Rows from block 7 of a small image classifier, named by matrix and row number. Rows with one number belong to one channel. Each number is 500 + 40 x the weight over its row's rms, rounded and kept within 0 to 999. All counts start at 0. Numbers have three digits each.
After each channel's rows are labels from the 100 images, of 14848, where the channel reaches its highest value: "top examples" is what is common among them. Only what is clearly more common there than usual is listed. The data: gratings and oriented noise at many angles and scales.
# convs0: first 3x3 conv (model.blocks.7.convs.0.weight, 112x112x3x3, each kernel summed), inputs 0-55
# convs1: second 3x3 conv (model.blocks.7.convs.1.weight, 112x112x3x3, transposed, each kernel summed), outputs 0-55

convs0.52:538506472452541520389483483591484475479499487504493505434480522518500496493561443477515501519505461513499543439504536517508427524494425425470514544500477530502499481469
convs1.52:494531471476550566517463508529446470539439471512521515521484586508573515539525520464479489474582533532519529534541537503503543548539589435491385547516507499468453418527
top examples: windowed patch

convs0.57:416502459500456517518496503515579581472517490413514439479448437470440483469525535493560569521461528533524473513512484571503470526551451465520506527493499479499574542563
convs1.57:449464534486511513505440493466522521531510468526494505488514541507515543472501559444501533406495494485472593510494558467520501476571519487546385488497534485464567585465
top examples: sawtooth grating; windowed patch

convs0.61:463410492523489608471458598466463513486481554484507474536484500507476521515500495474505481487449476532515475454459398451555427480421501432506599482553524487482468458472
convs1.61:473540534552490494488486459515541486493502512436426476479465531476570516517534522462527422483495577495525478509547485489568500478472506521438525524470564505462492498563
top examples: windowed patch; noisy

convs0.26:467540475488545532541453460535476595497573461524467511479514520476495470490544536564521502463560575544465490541522587488465409477479466515590506424481568494493500455514
convs1.26:515486498494538437475518467512504520524460504483497507469501453580535443494518468505548564484433587483477466513507533489590517547511494541484446528512521459531516461485
top examples: dashes

convs0.29:484505376460516488500496519475502448522596521498492510501517504470524542487455465491507571589526448508449472498484507505407486553449436518457477401492523581450474554561
convs1.29:522579469434495554561533538464413431526459520519530472416499468516509531493594502549498515486530493507577518488500530453521522512464486462528519474534558480506536467487
top examples: windowed patch; square grating

convs0.45:519479499571514466435534490570506509494481490409475463590554468502488491532571488520503500512481462506531535492496488531489449475505531510483539492449501506490520506521
convs1.45:415436466515518506516455503508469527458458486517533480480515460473411537517443564599539441483519460451500449529500472409482468532530562535424493487511514536458539491494
top examples: noisy; filtered noise; very fine

convs0.4:479508476581490473441476514530484536480569515466515513526495449528535467488567483497536525486525475499526481567539483453513564479516412511440452511522501507471429486565
convs1.4:505478518585483512489470495505523575493493545518473520515518518476460514464487494415477446560462507496490559507470475558464480487491451462570511506499478474476444516471
top examples: windowed patch; low contrast

convs0.12:464508395509509460485493498512488534523505482448440470499490541528408432528539511502486486501529472577475507470416462512514465473503504504490509493541461428571511517479
convs1.12:491505515490504475464457496505534500444532468489550556503516522486593477458522485494471468481476495523441564632467537543462501467453509468484565479587493414476549522537
top examples: square grating; stripes at 90 degrees; stripes at 0 degrees

convs0.33:423517464543488500493440423549450443486562463474480509549472504526507442581505518545547541417508550451475503514503478531487487471509478548473475507501486457542533563440
convs1.33:513538460478529527470483523497458483502521472468497512486516475445473526491592545529555518512496522459485534524511445512539498494438447562499480513572541495547425478498
top examples: square grating; dashes

convs0.6:501471489491535454482401516452489571494544563519482531487570478518509569569513508531495501459568482478498523500504536442570439451481444518517504495529545495498495518548
convs1.6:489489498524451379587594519545526504517478574447453536510553512522518458523510503514559471470480559450476489474470527408552483521494539484510518500565503482483494564515
top examples: dashes; very coarse

convs0.46:507447561451506498558462528500469473495456436547462499505555480445486489508487468469538511498503509490523514511486523450488473446432436521507476534514506468436471476535
convs1.46:534537474442497497521501505478437463506416465510562522437504486490528490506539482467528563487537559531524448553517462551524567510465492447494504588503463498511606502542
top examples: windowed patch; coloured; low contrast; very fine

convs0.34:489455526482547450485463352495487466549509568505489486490522526543526506590515502519439483475501503513552491517519547457455493523509544516463492461509505426533527508545
convs1.34:528560539450595567481556585493433495555509440502518513503503501475529470486570479503512568462562528514468534522519511339480503509554482492464523451486506497460448493570
top examples: windowed patch; very coarse

convs0.1:515455455509522480518487473491439468472538474490557501484449505443497517510500515506491551524493517482459479516458503466447538448534444527444489552486518527568579473492
convs1.1:506467536473441567533534516524451524503459471498493504506537435429540472497482481538553571508578522536435531506533447493470447513525571464479515510480504502451496479508
top examples: filtered noise; sawtooth grating

convs0.102:509566494477525509593474527486510532480472491498501532555466474463565485543574568492470451511473517457460513483573524535393479545534504520556501491519484483530444418467
convs1.102:484505470511474520514576495485504495542489479533481485512485424510497505492460482527471529520486432534584582461496569495536497542487435442430446495536554519524529491500
top examples: filtered noise; noisy

convs0.68:495554499502525531522533453528443434486540478480437568570573569534460507465537470522532431449465515515525522532504490551441493477597522506499469481485499460529534542433
convs1.68:533516523535528512553532523477482521512481535525472479438456528544496507482518478486586532524479509478509448488515534477486548495499412493549510534436546525558394514514
top examples: noisy; square grating

convs0.70:517551542539519471458499577519475499491487520534472533522563478513544499535508518492454466497484377542550494514565526538475549545481437480483461483522468482438559487380
convs1.70:513444477565549545383511482468448445553476481521551525520416464417462509517456459481485450505448432477460498526521494488501449488476409477510552451460482459572519508492
top examples: dashes; very fine

convs0.7:434508517516457508532476496555546474314519527525459474467536530510541498535515486507525516496522486480487486546554477492457488490449510484505499486484467478483468475486
convs1.7:561550457493441491473415526497483502517497435528500457539571545590467539408511464455499546481497523413501556456523517456511500419531509569522489496499485550498504484527
top examples: noisy; very coarse; dashes; kind: windowed patch

convs0.8:519447532526502458503429487532496462521522492508473480488471511596502483506449479440394512485487584508498528507502489568520488482550525421500465512460555560514495459536
convs1.8:471502495556448485484563484558551454480534481489486458620494563536474475427541492392532477503472500506530540500424459537511511436486410574504488496485467462475544465444
top examples: dashes

convs0.95:534484508365473567527486453540440458490517483514479519512507516503485537459448486516489446489443468518485540452517541477486506468513485445509487499504510531500527513500
convs1.95:535453524497482455440498499546545471478521486463452538532514496470470450533450541443515484443536509506557518460438526537538485469501483647530537518513470445521504553484
top examples: square grating; sine grating

convs0.38:472463519541406495526507399476430473496477556521486491466467474465474521523469491490503474444401610490443508477515478406575491526482526504498487534523480488480445506625
convs1.38:459472469479503484444526543468464423492490483495544492544441543522498529461494499507480540448536513536534474554533504424528472455502496472416550457469548541557542527477
top examples: windowed patch; noisy

convs0.51:509508521416519539488537508516489499426462521510507535480435473487442525435456444435505462428476463527567501460523531563503478453471530467481466514449463441479506458479
convs1.51:529484607510433537472545478486541573502549486453516504593503461449473457459448495425499463547497495461443499501496533517515494456563462554477461535509471472496544501498
top examples: filtered noise; very coarse

convs0.31:491435499470464451520421545499525528510430501464506450477559546488475493506493477477497548516505485499472497481468490592517544444544504479510511531460485555556498587569
convs1.31:494556490549411527463472443551530552490545525525432409567525502421494508464535542507562477531483480449515544532469512558464435462480469501518527520524519504493475534454
top examples: windowed patch

convs0.108:487480508522499519508537517489535488503463493501566461418509528494492482503493488516525557475487487532445505481460507455576466439488524473531522495551461440539520454519
convs1.108:518505489474414508483595479536480506490469466462439519481491491444507497574521461503454448553465544416471418478469407493496517476431577518507528477559421458450480480487
top examples: filtered noise

convs0.100:503515532523504454519537394486446415498495489511437528521452543467517500460533489509494521453385514473454495514472508478493467549519479512416531452518479477504474504516
convs1.100:537496532541426387556474476511496516521559546475413471583484538492515485481502477491572431499497515500545540505512551513528451509468490567467523516604558491517435523467
top examples: square grating; very fine

convs0.27:482459498512551542446482533483486511527481380494388461526532494501453591498529497481484586510541468467492516503442474507509500482523524489503497481494535460521521515513
convs1.27:525483503507506506521484505568539486494507578448445480535474545561557624513436503473515464502552504483484523504535426528488539532535510467498537478533577498408509504500
top examples: dashes; very coarse

convs0.21:526517476503508478500548547528510519499452492564537464561489427493516444503418576526499402502492564551531469478534480498566475523522548544527505472552565583425485527555
convs1.21:499574528423536516541515516486455488475451501525510533360589432538507525522537500568533494454619599500521541490478477509486480478521510455536495532492479482553488463476
top examples: windowed patch; coloured; low contrast

convs0.91:529508567497510524522500455452408471532429442491500508444501499559479441556544439492473530495391424475508438452580513491575533450482490479510510520502521423540501504368
convs1.91:499551520503538508493517582498415447497552476475546453482441462505511536521497499515516535437598537563498501541472503418480490431500554463499543522495490520533476505564
top examples: windowed patch; coloured; low contrast; very fine

convs0.14:498527494580491423531490507463493538541468524490558521519494519505554407488548609464493468482477532497581525532471554484450508509522444469515516502496464475520501516445
convs1.14:495594518501499507492530510531501517494550556499597478517488530582507523541524475479538519554569528498465522357506480488502467475511511459428502543526401567447496494512
top examples: filtered noise

convs0.0:448487568468495487515525526490589483575439482449488517567447553505494587477481437489553430563497529508478515542536528493436559441429495519517501468507513504487521473467
convs1.0:487477577452515506523587566488455467543528457462470497505582495510508458478519533500501505513554510477439509506512638434515490473498520453470520442505570464519463494565
top examples: dashes

convs0.22:459463501548463492469494478500446520552577495465516464543441489495457477471523417471467499483532412499550528456456448538473563501531460543505468503498520467459561522398
convs1.22:547512494386482487586482508508413451483436527503517460425486441504518520504525495542525491455545513463526479505512477477497495511505453428514506522470489514520542485522
top examples: windowed patch; very coarse

convs0.36:485398525551438518503485468499526445508507523480510497405525534532525473503554474439422510467513460477534509516553515533532528523524431535450484456525501421576502418506
convs1.36:539512453415491510548497454501487471460532531503536464442533429480492502575539500535503506416566515463513520463483481473464434557484503488489494480500442532507559517502
top examples: windowed patch; very coarse

convs0.5:534570519478484491510465411518492520533541528465487465557482446478559472516520528513458487537487559498577552480524509458565503495494484483502505519508566479455558513519
convs1.5:527538525512544458474549508581508526467469497517474477506553478550464489517521475484503521486439563551470538482520504474603485453473525557458456548476460507510464531483
top examples: dashes

convs0.44:538505541635469473511528509516541561517468487473485426534507454523513441522426508394469564522486499483506520501510473481488482458524439551524554489508487508536490468509
convs1.44:514538542470478507514531490500571515500485495560481510502537483551492500449501493600500482520493494454581457537442503545530484449514498582523485500483522416517477548483
top examples: windowed patch; noisy

convs0.15:463499489463507502438492498434503511495518490526502460460458522485472517536459501538497517537513494502475527511523489482518530499507307373500570511522493482497492463515
convs1.15:576531489505457459472526528458517505477523518499462497494503495492566491438538485588517528548502485507520504413492519551507552497529408599511537521504514461518482526497
top examples: square grating; very fine

convs0.32:540525486522480491508537506498543530473467493452492487523482466527520490502466533394487504496501498527495479554465469483458448475495581627501483481484485506505498492533
convs1.32:521503548446441504468546521440537508494509474450439521530495469485537464533489498600497509489502478476480561463479504561517532561501422469562498511467489453478533493445
top examples: noisy; windowed patch

convs0.88:484483500429516510495564525463514489460552467466523474494487504442545538547494532468446450533553465502442469529435451528534533514547512508496548465498501443494417515509
convs1.88:462498483489536489558562514514578511582477562566519593506494579571493479354468496533551513503477478492510436524508564477495516460550454497574529518513550489483446470480
top examples: dashes; coloured; noisy; very fine

convs0.87:486463479386477505541488508523455497469521496447478502514525496526500478470559490585512462462466517519548498501494510497489502558481572423504441454566495433513484491509
convs1.87:524509558363475529543531500468490481505480508519449523490514479520529458435445494535491501524496515448486532518548546524507486512487455533536490493438476523555474479515
top examples: windowed patch; noisy

convs0.54:465485518506504495527511364499460515474535540520506495478412435435475499484430480469559396458491592508529504540487508449506441494502514494453491503501440486490446496641
convs1.54:466416517530478561525533555500494502593525488470545467511470500395527538468503486412527555492561455490459495543516474453460476534592455537471514472535561539471503456484
top examples: filtered noise

convs0.49:462493418496527541536507495505498542497510470509527463537529518504523454475557389507429531512531507524453465542471513480538478508507509514502557511477489433522469407477
convs1.49:493499518498412533464571502514546493534525497467501501514481509496613507449538497511506560484507525528459610548424537504497528442520520523542528473455493463485483432471
top examples: square grating; low contrast

convs0.72:474465489493534426485501578540562462428480549531468420431445442453533476482478485501518526493512520499477491448520417483436459565511519515490504465501525595420470520537
convs1.72:567553474464530461532539500450455455500479484477528472471417496516492511499594509511527494437497499530500510519555497459575551454479526432473546494467511495507494446547
top examples: windowed patch; very coarse

convs0.23:504486507459548508510493493462494572547438551463492458487468450446493548506503508505522483526517522509506539497509497468512512570473509452512520418514538527454423477594
convs1.23:520510525435507503505512540455471508524472516468501481447453462506506519507515504519507546455582498484530510522538555427549539449523591528560492503495602454487423506512
top examples: windowed patch; noisy; very coarse

convs0.47:488454467508513446479544461521484440513452495500539501473557479480520499520511478506553482499448418460414466473493558542447488522560457489521447551482457508534472470504
convs1.47:469508498532440481507455486469489517487519519456558519629470540482445540421524563501553530496541535454490487502502510637517537487479460520475493479459548516457462473501
top examples: dashes

convs0.69:457524503519539422526499493454501478441525518500526513544512459570448464471522512513452535494465504460541505497469476522469495532592466509518488495534510476459528488491
convs1.69:518496494532463549478501469502499476526547515447551462532542508498512448432501553470506491453537496513569547545464528477421453431537486542522520522527489491482493525477
top examples: windowed patch

convs0.11:402498546457478422469506486468513469509511444455479478509494500512401406519566481513481548497550533518441505507539539501506517475442495551503426503417409508498455541503
convs1.11:421471438508469470469459491556475478478488465536587520555557514550437434528497512505481479466512484469492566474530465547489522527525472490481544507586429555490528445508
top examples: sawtooth grating; low contrast

convs0.17:543505503484494481383503540572458472521522474521508491522504530488480465507502473460485505504525541527533529545478550522568550530545384391482492499575555529427445441536
convs1.17:455497539563529563519472488452452489562468460496529602498507453458543520506564495427462493470488516542516585538484495520466448592565464465532505514536458508518539450479
top examples: square grating; very fine

convs0.104:542571516481491399480450448528540455598413459510486462447523492480524443470478488508523549531436417514506522495516482549473510486496466494418470533521507545561520515453
convs1.104:550526488532500438460482479500491502522535546575472433478492479562556509508582457501488568484499530501441542467511472409600529485511518472467500538575546547511460514535
top examples: noisy; dashes